From a checkpoint of a small multi-label image tagger.
Model: 2.81M parameters, 32-pixel images, arch xception, norm batchnorm, activation silu, depths [2, 4, 2], widths [160, 320, 640].
Training: ademamix at rate 0.0012, 9100 steps, batches of 128.
Data: trained on views of escape-time and Newton fractals, 16.1 epochs.
Rows from block 2 of a small multi-label image tagger, named by matrix and row number. Rows with one number belong to one channel. Each number is 128 + 32 x the weight over its row's rms, rounded and kept within 0 to 255. All counts start at 0. After the name is the row's rms in percent of the matrix's.
After each channel's rows are labels from the 100 images, of 14976, where the channel reaches its highest value: "top examples" is what is common among them. Only what is clearly more common there than usual is listed. The data: views of escape-time and Newton fractals.
# convs1: first pointwise conv (model.blocks.2.convs.1.weight, 320x160x1x1), inputs 0-79
# convs3: second pointwise conv (model.blocks.2.convs.3.weight, 320x320x1x1, transposed), outputs 0-79

convs1.67 007 [128 121 111 133 127 129 155 136 142 120 125 128 123 138  79  95 141 178 127 120 128 131 108 127 202 135 129 127 123 122 118 124 128 129 120 132 120 124 121 142 127 125 128 155 136 135 120 129 115 139 132 132 128 126 125 143 104 131 128 127 128 128 126 134 151 132 141  99 101 111 141 138 164 128 122 130 128  83 124 112]
convs3.67 008 [127 129 156 128 132 138 164 131 139 131 135 128 128 122 144 127 121 129 127 127 137 128 178 255 131 133 119 144 117 129 123 129 128 109 127 151 135 128 127 128 140 186 128   0 139 140 128 113 126 125 128 157 128 126  56 129 128 123 128 174 128 129 144 121 128 149 127 167 200 128 128 139 127 122 131 128 128 128 131 128]
top examples: pastel

convs1.3 021 [127 127 113 106 126 128 109  92 128 129 135 140 121 129 127 144 119 123  85 114 128 127 136 131 128 120 123 136 138 137 124 135 129 122 132 129 109 128 150 134 198 126 143 141 118 112 122 133 135 125 145 131 161 127 128 128 128 128 121 127 127 109 128 128 142 128 150 128 128 126 129 114 126 125 140 127 131 121 125 128]
convs3.3 014 [137 123 128 129 128 128 126 126 128 128 119 133 125 126 134 129 128 126 126 129 128 131 121 206 128 128 127 125 128 129 124 128 128 128 128 128 128 128 128 122 145 109 142  14 128 129 127 129 128 121 134 143 129 121 137 128 140 128 130  93 132 128 127 124 128 145 108 120 153 128 127 135 128 128 119 127 128 134 128 134]
top examples: dark; tricorn

convs1.295 007 [128 128  99 128 135 131  77  88 116 128 182 129 114 117 128 133 109  70 128 128 128 123   0 167 128 137 125 103 127 168 145 132 125 111 145 128 102 117 135 129 159 170 138 154 139 117 127 128  75 122 130 134 104 133 129 138 130 128 135 125 150 143 132 130 105 107 106 128 131 139 128 123 112 120 128 109 127 199 120 158]
convs3.295 010 [135 128 102 118 127 128 131 121 128 166 128 133 126 131 132 145 123 130 127 128 136 128 122 102 123 127 127 124 129 119 123 133 128 120 124 128 121 128 128 133 111  79 106 167 136 126 136 117 128 132 127 126 124 126 124 137 128 127 128 125 128 125 130 137 131 111 118 129  82 132 129 126 124 130 134 132 129 126 128 127]
top examples: tricorn

convs1.256 016 [128 126 134 128 133 135 238 125 128 124 135 128 128 109 127  56 132 113 145 129 130 121  60 130 116 127 134 138 128 128 128  97 126 126 128 117 115 128 163 123 164 129  94 137 128 114 159 127 127 160 128 130 255 127 134 128 137 122 129 128 138 135 116 186 140 132 139 117 100 128 134 128 116  98 127 115 138 128 129 158]
convs3.256 058 [126 128 129 128 129 131 132 128 127 133 126 127 128 129 128 128 129 128 128 128 128 131 138 158 129 128 127 128 129 130 128 129 132 130 128 129 128 128 128 127 128 134 130 128 128 129 129 128 128 128 128 136 128 128 132 129 128 128 130 130 128 128 128 128 128 130 134 128 128 128 128 128 128 128 128 128 128 128 129 128]
top examples: tricorn; warm

convs1.49 060 [130 124 128 130 114 128 224 111 126  57 143 125 128 127 126 109 121 133 116 122 119 126 104 128 128 107 129 128 119 128 138 123 127 141 128 128 128 124 142 128 125 132 127 134 125 131 137 128 129 175 135 111  98 137 132 102 130 131 129 116 128 132 126 138  48 128 115 128 128 128 127 136 140  90 156 128 123 135 130 119]
convs3.49 066 [142 128 128 127 129 128 133 129 128 134 128 129 129 129 127 128 128 128 127 127 128 127 131  88 130 128 130 129 127 127 128 128 128 126 128 128 119 126 131 128 124 141 128 133 121 132 128 125 128 129 128 134 124 128 128 129 128 126 124 109 126 128 128 131 128 131 153 127 139 129 126 130 129 127 124 128 128 126 129 128]
top examples: warm

convs1.255 006 [123 125 136 116 110 177   0 171 129 128 144 128 131 137 127 107 127 125 128 121 153 162  98 130  95 166 122 127 129 119 126 128 127 128 138 128 130 130 112 139 128 126  98  90 128 128 110 128 109 158 124 124 147 117  84 124 134 112 128 129 114 128 154 156 161 132 133 120 130 177 139 131 143 141 170 127 132 116 155  89]
convs3.255 014 [128 114 127 128 127 130 109 128 129 148 128 127 128 121 123 128 131 126 134 124 132 126 132   0 129 128 127 127 112 124 128 127 135 135 127 133 123 128 127 105 124 153 131 193 128 130 127 115 126 137 122 128 119 124 135 130 128 134 121 133 128 128 128 109 130 128 123 116 123 126 116 131 117 135 121 130 128 127 128 128]
top examples: earthy

convs1.189 016 [129 132 125 128 119 129 174 110 122  99 163 130 132 128 122  96 125 128 129 128 131 149 124 130 130 123 143 135 123 128 128  93 121 128 129 128 131 128 128 128 125 127 136 131 121 138 126 142 129 203 132 110 166 130 135 145 132 118 132 129 124 132 127 144  70 149 125 130 150 124 130 128 151 126 225 129 123 131 151 137]
convs3.189 010 [ 88 127 130 110 126 131 128 120 128 144 121 128 132 122 128 133 127 132 129 129 133 129 130   0 123 127 129 132 129 128 128 138 128 147 123 128 122 134 133 128 123 139 141 142 123 122 130 108 128 128 123 127 110 130 127 129 128 129 113 103 124 123 129 125 129 125 117 127 128 128 129 125 129 128 136 120 135 132 119 128]
top examples: vivid

convs1.77 006 [133 128 126 127 128 166 206  71 130 128 131 132 135 106 132 122 124 114 128 128 124 119 120 130 137 128 125 130 137 133 142 128 128 132 127 129 127 149 152  71 151 128 133 128 128 129 125 124 120 125 132 128 126 128 128 128 128 128 128 126 137 126 132 127 124 131 127 120 127 126 163 135 129  96 123 129 124 130 153 136]
convs3.77 029 [124 128 125 127 128 127 124 130 128 127 128 130 128 128 128 128 128 128 128 128 130 125 127 114 129 128 128 126 128 128 131 130 129 128 128 127 128 128 128 128 126 138 127 168 128 127 130 127 128 128 128 128 127 128 132 128 128 129 128 127 128 127 128 124 129 123 131 128 120 129 129 126 128 130 128 127 128 128 128 129]
top examples: dark

convs1.115 005 [155 129 134 142 138 158 174  98 127 135  96 121 128 123 125 146 131 109 167 115 107 100 136 133 206 103 127 134 128 130 122 129 131 147 122 132 128 127 129 128 129  96 129  86 174 100 132 157 141 160 122 134 128 128 128 107 175 124 133 150 133 126 178 128 128 128 144  28 137 215 131 126 197  78 125 128  99 124 127 117]
convs3.115 033 [136 128 127 129 128 127 130 127 128 128 128 128 128 131 129 128 128 128 133 128 128 128 117  80 126 128 126 128 136 127 128 128 128 128 129 128 138 126 126 133 128 127 130 148 127 127 128 129 128 129 128 133 128 128 128 131 128 128 128 128 134 128 128 128 128 128 123 129 128 130 131 128 131 128 128 130 126 128 126 127]
top examples: Julia set

convs1.104 006 [ 62 128 127 128 128 135 222 114 134 128 135 165 130 138 159 128 106 107 129 128  71 112 128 129 152 126 110 146 120 110 124 118 162 128  76 128 166 128 129 128 104 125 128 141 128 128 127 129 128 147 169 174  95 113 131 116 136 178 142 140 127 129 128 114   5 137 126 101 128 134 128 127 129 129 129 119  89 113 118  94]
convs3.104 006 [146 132 128 128 131 128 123 128 128 129 129 131 127 144 147 128 149 125 123 123 129 128 128  96 128 128 129 128 131 128 129 128 128 130 128 129 129 131 129 107 129 136 125 247 147 129 128 128 120 146 126 136 128 129 132 130 128 128 128 132 131 130 128 142 119 135 128 128 148 128 131 133 128 128 128 129 130 121 128 131]
top examples: tricorn

convs1.168 012 [157 126 128 108 129 128 226 155 129  97 127 131 132 128 129 148 124 126 114 141 120 164 128 130 160 128 127 129 129 128 151 146 154 128 123 133 114 127 127 128 143 136 138 142 129 107 129 135 130 197 142  96  51 126 132  77 128 146 102 128 129 128 144 169 151 125 128 105 124 114 130 125 126 129 213 126 128 128 130 124]
convs3.168 028 [120 133 130 125 127 129 124 130 128 138 124 128 128 128 141 128 131 128 126 127 131 127 128 255 126 130 124 133 127 129 128 128 129 129 128 130 127 127 128 121 130 131 128  95 141 125 126 128 127 128 130 143 128 128 128 132 128 128 125 136 130 129 128 128 125 130 123 132 158 128 128 127 127 128 128 128 128 128 128 123]
top examples: dark

convs1.133 005 [128 135 129 115 126 128 154 167 128 128 160 129  62 128 120  99 106 135 100 185 124 137 128 133 133  75 135 148  80 121 143 114 119  82 104 123 129 127 156 128 127 147 127 109 121 103 158 120  87 159 113 110  81 128 104  78  76 123 120 137 127 127 166 171 201 148 120 119 125 123 124 158 140 128 106 129 140 105 129 119]
convs3.133 062 [128 131 126 129 131 128 133 128 128 129 128 127 128 130 130 129 127 129 128 131 129 128 139 169 128 128 127 128 128 128 128 128 127 118 130 128 127 128 128 129 129 129 129  87 125 129 128 130 128 128 128 134 129 128 118 128 128 125 128 133 123 128 128 133 128 128 130 131 130 128 128 128 128 126 128 127 128 128 128 129]
top examples: cool; tricorn

convs1.90 022 [147 122 128 130 128 144 208  76 127 140 128 150 162 122 140 103 126 148 132 106 120 137 160 109 130  98 126 127 119 128 122 128 128 125 137 136 142 131 133 128 127  92 128 138 134 108 120 133 151 207 127 135  38 128 115  95 146 124 132 120 130 125 126 129 122 136 128 132 114 134 132 130 118 128 155 128 127 127 119 120]
convs3.90 013 [141 123 114 128 130 129 117 133 127 128 129 126 129 129 129 128 128 128 131 133 127 132 121 121 138 128 127 141 137 128 131 127 128 141 129 134 124 119 121 139 128 128 146 170 131 130 128 127 128 129 128 125 128 131 143 124 138 128 127 130 128 128 128 121 129 135 120 127 163 126 128 128 129 128 122 127 129 127 127 135]
top examples: pastel; tricorn

convs1.175 006 [127 128 117 159 129 137 128 117 128 108 171 130 158 127 123 122 128 202 137 133 121 134  36 129 134 128 130 133 134 125  76 129 126 131 122 124 127  78 103  84 128 128 130 128 128 128 128 129 132  40 131 152  95 121 120 127 129 145 136 127 122 117 144 122 122 144 160 116 127 128 121 141 136 126  51 125 133 129 131  88]
convs3.175 012 [132 126 128 128 128 128 122 130 127 136 127 126 129 121 128 128 131 128 128 123 126 128 125  84 128 128 127 129 136 130 128 129 140 138 129 128 130 128 127 118 137 109 127 214 131 124 129 128 130 134 124 128 128 128 144 128 129 128 124 137 127 128 128 124 126 127 147 128 128 129 128 124 128 128 130 129 128 124 119 128]
top examples: vivid

convs1.143 017 [113 130 133 130 128 130 192 168 134 160 128 128 110 122 104 122 151 129 121 132 105 125 129 129 131 128 133 122 127 128 127 113 140 131 112 136 128 128 128 130 135 143 122 122 131 128 125 121 122 140 125 134   4 128 117 123 135 122 124 144 129 128 133 118  22 118 124 121 166 148 128 129 130 128 114 140 104 129 129 128]
convs3.143 049 [128 125 125 128 125 129 125 131 128 131 130 127 128 124 128 126 129 130 128 128 125 125 128 104 127 128 128 129 127 128 128 128 128 129 129 128 123 128 133 124 128 128 131 115 120 128 128 127 127 127 128 135 126 128 132 127 131 127 127 130 128 128 128 128 128 128 122 126 135 128 128 128 128 128 128 128 128 128 128 127]
top examples: cool

convs1.155 032 [127 119 124 119 125 128 151 161 139 139 135 127 128 128 127 193 132 128 128 134 128 111  73 132 124 118 128 130 128 132 128 123 145 127 123 129 133 130 151 127 128 127 128 134 134 129 121 128 126 151 128 174 128 126 136  95 117 129 141 129 124 122 128 128  31 125 174 128 128 124 125 134 128 140  98 122 128 139  99 113]
convs3.155 163 [127 126 128 127 128 128 127 127 127 129 127 128 128 128 127 128 128 128 128 129 127 128 123  86 127 128 128 127 129 128 129 128 128 136 127 128 127 128 127 128 128 127 127 154 120 127 127 127 128 128 127 127 124 128 132 128 128 128 128 122 130 128 128 125 128 128 129 127 120 129 128 128 128 128 129 128 128 128 127 128]
top examples: grey; cool

convs1.31 006 [129 128 127 144 131 128  79 192 129 127  98 128 129 158 104 141 135 160 121 201 128 146 120 128 173 128 144  92 109 125 114 115 120 128 125 106 145 136 115 128 122 128 125 152 102 128 115 143 137 180 155 124 126 125 233 144 126 172 128 127 136 144 128 128 129 202 141 123 125  93 142 144 149 135 159 133 153 128 136 139]
convs3.31 032 [127 130 129 128 127 128 133 125 128 126 128 128 128 130 131 127 134 128 128 128 134 129 135  86 130 129 124 134 128 128 128 126 125 135 132 132 129 126 125 131 131 124 129 131 137 127 127 126 125 128 128 128 128 129 127 127 131 128 128 136 129 128 129 128 128 126 119 130 150 125 128 128 128 128 127 128 129 128 128 128]
top examples: tricorn

convs1.288 009 [127 121 128 130 129 128   2 127 128 183 134 128 143 128 133 129 129 124 126 145 126 129 127 132 128 128 128 131 119 127  94 125 128 128 128 156 128 128 114 129 125 120 128 128 113 128 126 128 127  81 159 128 188 120 128 122 146 128 113 140 129 128 134 123 172 157 132 103 102 117 130 141 122 128 127 123 128  69 128 119]
convs3.288 026 [164 123 132 130 128 132 128 141 127 133 127 129 128 133 128 128 138 128 128 128 130 139 138 153 132 128 128 133 129 128 128 129 127 143 130 134 129 129 128 134 144 148 131  95 155 140 132 130 128 132 129 141 128 129 123 131 131 128 134 141 131 128 132 130 128 154 112 131 195 128 131 128 128 128 127 128 129 129 134 128]
top examples: warm

convs1.250 006 [146 130 126 127 131 130 185  92 128 226  99 129 135 128 128 197 117 132 126 109 123 112 253 132 127  98 157 128 126 119 111 128 130 126 149 154 111 127 182 140 117 104  67 117 138 128 160 151 129 255 114  78  36  77  95 153 127 128 130 122 127 127 128 122  99 125 128 124 119 137 128 143 105 116 101 131 106 131 116 128]
convs3.250 018 [133 122 130 123 132 128 133 128 128 139 118 129 126 131 128 132 124 128 125 133 128 127 129  87 128 129 129 126 128 126 126 128 128 128 128 128 127 130 128 121 128 116 127 108 123 128 128 126 128 128 127 128 120 111 131 130 127 127 127 126 128 131 128 128 127 128 116 111 110 128 123 129 129 127 128 127 130 133 129 123]
top examples: tricorn; grey

convs1.181 009 [144 125 151 152 128 128 110 133 124  89 128 128 131  57 131 116 122 123 131 116 115 128 118 127 123 127 124  99 115 128 159 128 141 169 128 153 149 131 121 128 128 148 127 143 132 128 119 128 131 188 121 125 108 159 136 127 138 137 128 129 128 133 126 134   0 125 137 129 127 128 122 128 132  99 166 128 127 137 129 123]
convs3.181 028 [127 128 126 128 130 125 128 128 129 134 128 128 128 129 127 133 124 129 128 128 128 132 128 140 128 125 130 131 128 127 128 126 130 128 128 127 128 128 128 133 138 125 123 142 126 127 129 128 128 129 127 125 130 122 126 129 128 129 134 110 127 125 127 128 128 128 139 128 122 128 128 128 128 128 128 129 128 128 130 128]
top examples: earthy

convs1.176 006 [127 128 129 127 129  62 255  73 124  84 128 139 123 163 131   0 123 126 105 127 126 165 131 120 117 126 107 128 127 123 153 130 185 124 134 118 129 133 142 128 126 128 128 143 127 161 144 126 119 134 150 126 148 127  93 151 113 127 121 130 156 126  89 126 129 128 168 131 130 108 126 127 121 128 152 133 128 114 125 212]
convs3.176 006 [ 25 125 129 142 128 134 155 128 126 122 125 127 128 128 126 119 123 127 107 122 123 128 162 255 127 129 158 117 110 130 133 123 133 128 122 127 127 129 131 113 127 145 145  98 110 130 122 127 110 130 125 113 128 128 108 143 139 136 127 125 128 138 128 120 127 130 147 133 139 114 102 133 124 135 126 128 127 125 139 132]
top examples: grey

convs1.265 016 [152 124 127 136 133 128 186  88 129  94 120 148 133 121 136 127 122 136 128 127 128 144 154 128 120 128 125 138 128 131 127 129 128 131 150 128 126 129 164 128 129 132 136 184 131 128 122 141 128 128 127 157  86 128 129 127 134 129 131 127 148 129 124 114 134 128 124 129 126 131 125 131 128 121 134 128 127 125 130 126]
convs3.265 067 [132 128 128 129 130 128 138 128 128 121 128 128 126 128 130 124 125 128 127 127 128 127 134 179 126 128 127 127 127 128 124 128 125 119 128 128 142 127 128 131 128 118 132  10 128 131 128 130 128 126 129 121 129 127 122 128 128 125 127 131 133 128 128 127 129 131 110 130 142 129 127 129 128 128 127 128 128 127 128 128]
top examples: warm

convs1.230 009 [140 127 158 165 137 122 128 128 127 107 128 131 133 128 130 136  91 128 129 150 121 124 129 130 125  95 128 135 128 128 137 124 118 126 127 129 111 144 128 114 126 125 128 128 119 124 142 134 128 126 128 127 161 135 109  98 126 129 128 127 130 125 128 134 176 128 109 127 127 127 121 127 126  53  82 123 128  97 147 128]
convs3.230 013 [128 138 128 116 126 128 128 127 128 127 126 128 128 128 128 126 123 128 119 128 128 127 128 136 126 125 131 123 121 128 128 128 118 128 129 128 133 122 128 129 129 128 128 111 132 128 123 113 126 125 128 121 126 125 126 124 129 126 132 128 128 127 128 126 124 125 119 118 124 123 121 128 128 123 128 124 128 128 126 127]
top examples: grey; cubic Julia set

convs1.76 007 [127 134 135 123 153 125  26 131 122 123 117 125 128 128 136 248 119 127 157 133 130 132  75 176 112 147 140 126 127 133 105  72 128 132 177 129 131 107  69 130 145 130 130 126  97 125 148 128 117 167 137 113 129 147 172 135 128 131 113 137 124 101 129 133 125 129 110 128 130 134 128 127 139 128 126 123 136 128 153 128]
convs3.76 155 [118 130 130 129 128 129 122 131 127 131 128 128 128 129 129 128 128 128 128 127 128 128 132  66 130 128 127 129 129 129 128 128 128 132 128 128 125 129 128 127 133 134 128 160 130 127 129 127 128 130 128 130 129 128 132 129 128 128 128 133 128 128 129 128 128 129 133 128 122 128 128 128 128 128 130 128 127 128 128 128]
top examples: pastel

convs1.25 006 [129 129  98 128  99 128 233 118 127 125 159 178 137 133 145  94 125 122 128 130  99 126 131 129 160 121 126 129 139 128 131 128 121 128 143 118 113 122 163 129 143 128 146 125 134 125 126 159 149 255 118 115  73 143 138 116 138 140 144 128 143 127 129 130  73 218 127 132 128 150 165 129 126 132 175 110 132 134 128 124]
convs3.25 011 [133 132 133 128 128 127 123 128 137 118 130 128 129 115 140 129 131 122 128 125 129 126 108 255 128 130 122 128 130 128 128 127 152 123 130 128 141 129 126 118 131 104 122 142 111 128 128 128 129 129 128 128 128 116 137 133 127 127 126 142 135 133 131 125 127 126 133 137 122 138 130 128 128 128 137 131 128 128 127 129]
top examples: tricorn

convs1.30 007 [124 129 129 128 125 191 171 120 130  62 152 163 136 132 128 255  58 137 103 121 128 125 147 138 128 125 124 101 136 127 128 127 127 125 132 126 151 136  70 127  98 145 124  96 131 171  73 131 128 255 110  94  43 162 154 108 143 133 116 128 135 143 123 124 128 144  81 129 121 137 133 194 167  92 148 127 127 124 142 148]
convs3.30 015 [140 127 136 128 128 126 115 132 127 128 128 125 128 128 128 128 128 128 129 128 126 128 119 143 129 128 121 132 126 127 128 127 135 131 140 128 126 127 127 128 128 129 129 151 127 128 129 128 126 128 128 137 129 128 132 130 128 128 133 146 128 126 127 127 128 126 146 126 135 128 128 128 131 133 127 128 128 127 128 129]
top examples: warm; Julia set

convs1.193 007 [137 122 131 148 128 123 151 138 128  89 133 128 128 121 130 177  34 128 127 128 143 124 127 128 128 122 122  60 121 116  95 128 135 129 126 169 125 134 168 128 141 127 128  85 133 128 131 134 136 247 117  79 192 151 158 115 136 128 180 102 129 126 130 130  74 128 128 129 105 122 128 128 115  51 159 123 128 139 128 127]
convs3.193 036 [124 128 128 128 120 127 128 127 128 119 128 128 127 127 130 125 130 128 128 128 128 127 127  93 128 128 128 127 128 129 130 129 127 122 128 128 131 125 128 129 126 128 130  99 123 128 127 129 123 128 128 128 129 130 125 123 128 129 128 127 131 128 128 126 128 129 122 131 135 128 128 128 127 130 126 127 128 128 129 127]
top examples: Newton basins of three roots; pastel; vivid

convs1.233 013 [126 136 127 120 144 126  58 121 128 184 106 128 123 118 119  68 129 146 147 120 137 139  96 133 129 148 123 137 132 114 128 127 113 128 126 113 138 128  68 106 128 128 125 125 126  93 109 128 128 126 154 155 224 117 125 138 128  80 128 125 141 108 128 128 128 116 166 128 124 137 139 135 129 128 128 128 130 129 128 128]
convs3.233 011 [130 139 153 130 128 136 128 144 136 138 126 127 133 132 137 143 149 130 137 128 128 129 164 124 128 130 128 136 129 128 127 128 136 131 111 137 135 128 128 128 123 166 137 255 126 127 133 125 128 130 126 144 130 130 128 140 128 128 130 132 136 128 132 128 128 128 185 142 112 128 129 127 129 128 137 128 129 138 131 129]
top examples: pastel

convs1.297 010 [127 113 119 142 118 126 192 128 124 125 127 133 129 128 132 171 132  92 126 124 126 110 163 140 123 109 112 117 140 127 111 125 129 130 127 136 117 126 154 127 179 105 135 145 130 129 126 128 152 157 128 109 129 129 149 121 133 128 123 128 128 128 115 137  41 127 173 130 122 127 123 110  66  74 122  99 128 132 118 124]
convs3.297 024 [135 128 128 129 130 130 117 133 127 128 128 128 128 128 129 128 128 131 135 127 128 131 131 157 127 127 126 128 128 123 128 128 128 127 123 128 133 128 128 133 130 133 125 109 130 129 133 128 129 129 128 119 128 129 126 128 128 127 130 147 128 127 128 131 128 129 127 133 128 128 128 128 125 125 132 130 129 125 129 127]
top examples: Julia set; cubic Julia set

convs1.106 006 [124 120 125 128 128 128 248  84 128  18 115 128 123 175 117 133 127 133 143 119 116 155 136 141 120 128 145 134 126 122 138 130 122 133 125 129 128 124 123 127 157 112 130 127 145 103 141 127 128 170 128 107 103 126 126 129 114 131 127 128 128 130 128 166  53 114 139 141 131 128 128  59 128  86 162 128 124 126 205 133]
convs3.106 021 [133 128 129 128 128 134 126 134 128 127 129 129 131 123 128 130 128 128 130 127 127 128 127 153 127 130 129 130 127 128 128 128 129 124 128 129 128 131 130 127 128 118 125 160 127 128 129 128 128 128 127 130 128 126 132 130 116 128 128 128 129 128 129 127 128 126 128 127 117 128 128 130 128 128 131 131 128 111 127 137]
top examples: cubic Julia set; Julia set

convs1.307 012 [127 123 113 121 111 128 103 145 129 114 128 134 131 128 120 134 130 122 127 129 128 126 127 131 128 144 128 131 128 129 143 133 141 128 127 132 128 129 127 128 130 129 144 140 125 128 120 126 128 138 128 130 113 124 150 127 127 153 128 138 129 134 123 132   0 125 153 130 128 121 128 128 128 134 148 127 127 144 111 124]
convs3.307 019 [128 131 128 128 129 128 128 128 128 148 128 128 128 128 128 128 128 130 128 128 128 118 128 143 127 127 128 128 130 128 128 129 129 118 128 128 131 128 128 125 128  92 129 114  95 128 128 128 128 128 138 140 120 128 128 125 128 126 125 121 130 128 128 128 128 125 118 128 128 131 128 128 128 128 133 128 128 131 128 128]
top examples: grey

convs1.75 006 [138 109 126 128 178 138 128  75 136 128 108 113 127 150 130 180 128 129 116 154 115  92 150  99 142  90 128 133 124 129 208 183 128 133 164 128 116 147 174 128 108 113 131 161 112 122  97  92 127 128 151 101 112 128 146 126 184 132 106 117 164 126 130 129 120 132 123 122 117 126 129 101 108 128 120 151 127 144  82 115]
convs3.75 035 [129 128 126 125 128 128 128 130 128 124 128 127 128 127 128 126 128 129 128 130 128 128 129 138 125 129 126 128 128 126 131 130 128 128 129 128 124 128 130 121 125 129 127 130 128 129 128 128 128 128 128 129 125 129 130 128 126 129 122 129 130 128 128 126 129 128 128 128 135 130 129 128 128 129 126 128 128 124 127 128]
top examples: dark

convs1.275 015 [141 132 128 123 127 128 168 124 131 156 115 124 130 127 123 146 137 110 130 128 128 129 125 131 123 128 128 120 133 128 129  91 128 128 128 128 128 129 129 128 117 128 126 128 136 127 128 128 130  67 128 123 101 126 128  60 122 128 139 127 129 129 128 138 195 128 123 128 128 142 144 128 127 127 121 133 120 129 149 131]
convs3.275 015 [148 127 124 126 128 131 123 128 127 150 124 128 128 129 129 130 134 129 128 128 128 130 128 120 128 128 128 128 130 128 125 125 128 129 123 121 127 127 132 128 129 148 128 129 132 128 128 122 130 131 128 129 122 128 128 128 127 128 122 136 128 128 128 127 131 129 128 128 108 128 126 129 128 128 128 130 128 126 134 128]
top examples: cool; Newton basins of three roots; pastel

convs1.282 006 [128 127 130 122 129 127  24 128  93 127 132 127 107 113 128 116 128 127 115 127 122 127  98 130 126 136 116 105 130 147  95  83 136 120 145 159 126 116 136 117 128 149 131 129 157 128 103  70  73 130 120 134 150 128 119  99 132 124 143 107 128 129 125 142 124 127 113 131 130 127 110 159 126 140 145 128 128 128 106 122]
convs3.282 018 [103 129 126 128 125 128 128 129 128 154 132 129 128 128 119 132 129 128 128 128 127 123 119  55 128 126 129 127 127 128 126 128 130 129 125 129 116 130 128 126 128 123 126 166 137 127 129 124 126 128 129 122 128 129 128 127 126 127 127 149 136 128 128 128 129 128 117 128 106 128 128 128 123 128 129 129 129 128 131 128]
top examples: cool

convs1.138 006 [129 135 108 137 128 112 168  70 127  99 131 125 143 117 128 127  65 128 175 143 101  79 127 129 130 139 127 123  99 123 122   0 130 129 129 128 128 127  85 112 128 128 157 128 155 126 125 131 152 255 115 123 120 160 129 125 158 119 136 128 128 110 129 126  52 134 124 127 116 118 143 129 129 128 176 129 127 141 128 104]
convs3.138 013 [122 134 129 128 151 129 121 128 129 149 128 119 128 128 133 130 123 135 128 131 131 132 128 130 128 130 127 127 131 127 128 128 130 133 130 128 128 129 127 124 122 125 132 128 139 122 133 127 149 128 128 128 128 126 129 129 128 128 134 143 128 128 124 127 127 128 128 120 140 128 131 128 129 128 133 128 128 128 129 129]
top examples: pastel; Newton basins of three roots; cool

convs1.216 005 [128 129 128 128 141 127 142 148 128 123 118 117 127 127 126 128 129 136 143 148  85  91 155 184 121 183 125 128 128 128 127 124 128 128 113 114 127 140 114 133 150 128 126 127 104 127 122 127 130 128 127 185 191 125 129 158 149 123 146 120  91 112 122 126 141 122 145 115 128 163 128 147 130 113 117 127 153 127 137 105]
convs3.216 015 [137 124 136 131 130 128 131 127 133 120 122 127 126 128 128 127 128 128 121 128 123 128 131 176 124 123 128 126 132 134 128 130 129 131 128 128 129 126 129 130 128 154 129 137 128 132 127 128 128 128 128 132 129 128 134 126 128 129 128 133 133 127 128 129 126 134 136 125 134 128 132 128 129 128 113 129 128 128 128 127]
top examples: vivid; tricorn

convs1.82 005 [134 129 119 128 127 119 255 127  60 128 131 130 121 128 175 119 127 128 129 152 107 130  84 134 107  93 128 125 120 129 131 125 124 129 142 134 129 126 132 128 137 137 128  96 124 139 128 142 128 161 128 113  89 132  93 113 119 129 122  97 111 116 128 129 121 129 127 133 131 129 112 141 128 146 113 111 117  93 130 128]
convs3.82 015 [107 128 130 128 131 138 128 130 128 129 132 129 125 129 128 132 126 130 128 130 125 128 131 177 130 127 125 129 130 134 127 129 129 128 129 125 112 128 128 129 128 152 124 112 131 138 129 128 128 133 128 129 128 128 133 127 128 130 127 128 136 123 128 130 134 132 130 128 152 132 138 126 128 130 127 129 128 135 128 128]
top examples: grey

convs1.62 018 [133 128 126 120 119 114  94 126 128 127 132 133 124 128 136 114 130 123 136 139 130 128 159 127 128 149 131 138 126 128 128 104 123 125 128 128 140 129 124 130 154 145 133 128 133 126 123 127 129 160 138 127 120 128 121 135 121 115 120 129 123 137 129 135   0 139 128 131 128 128 127 116 130 129 142 128 128 120 128 123]
convs3.62 017 [126 122 128 128 127 126 115 131 126 119 131 133 128 128 137 129 126 133 128 129 127 126 128 102 129 126 129 128 132 131 129 129 126 128 122 129 129 132 129 123 137 148 128 205 113 128 128 130 129 128 128 120 127 128 158 121 129 128 127 104 135 126 128 122 128 128 128 129 135 128 138 129 128 129 125 127 128 128 129 124]
top examples: dark; tricorn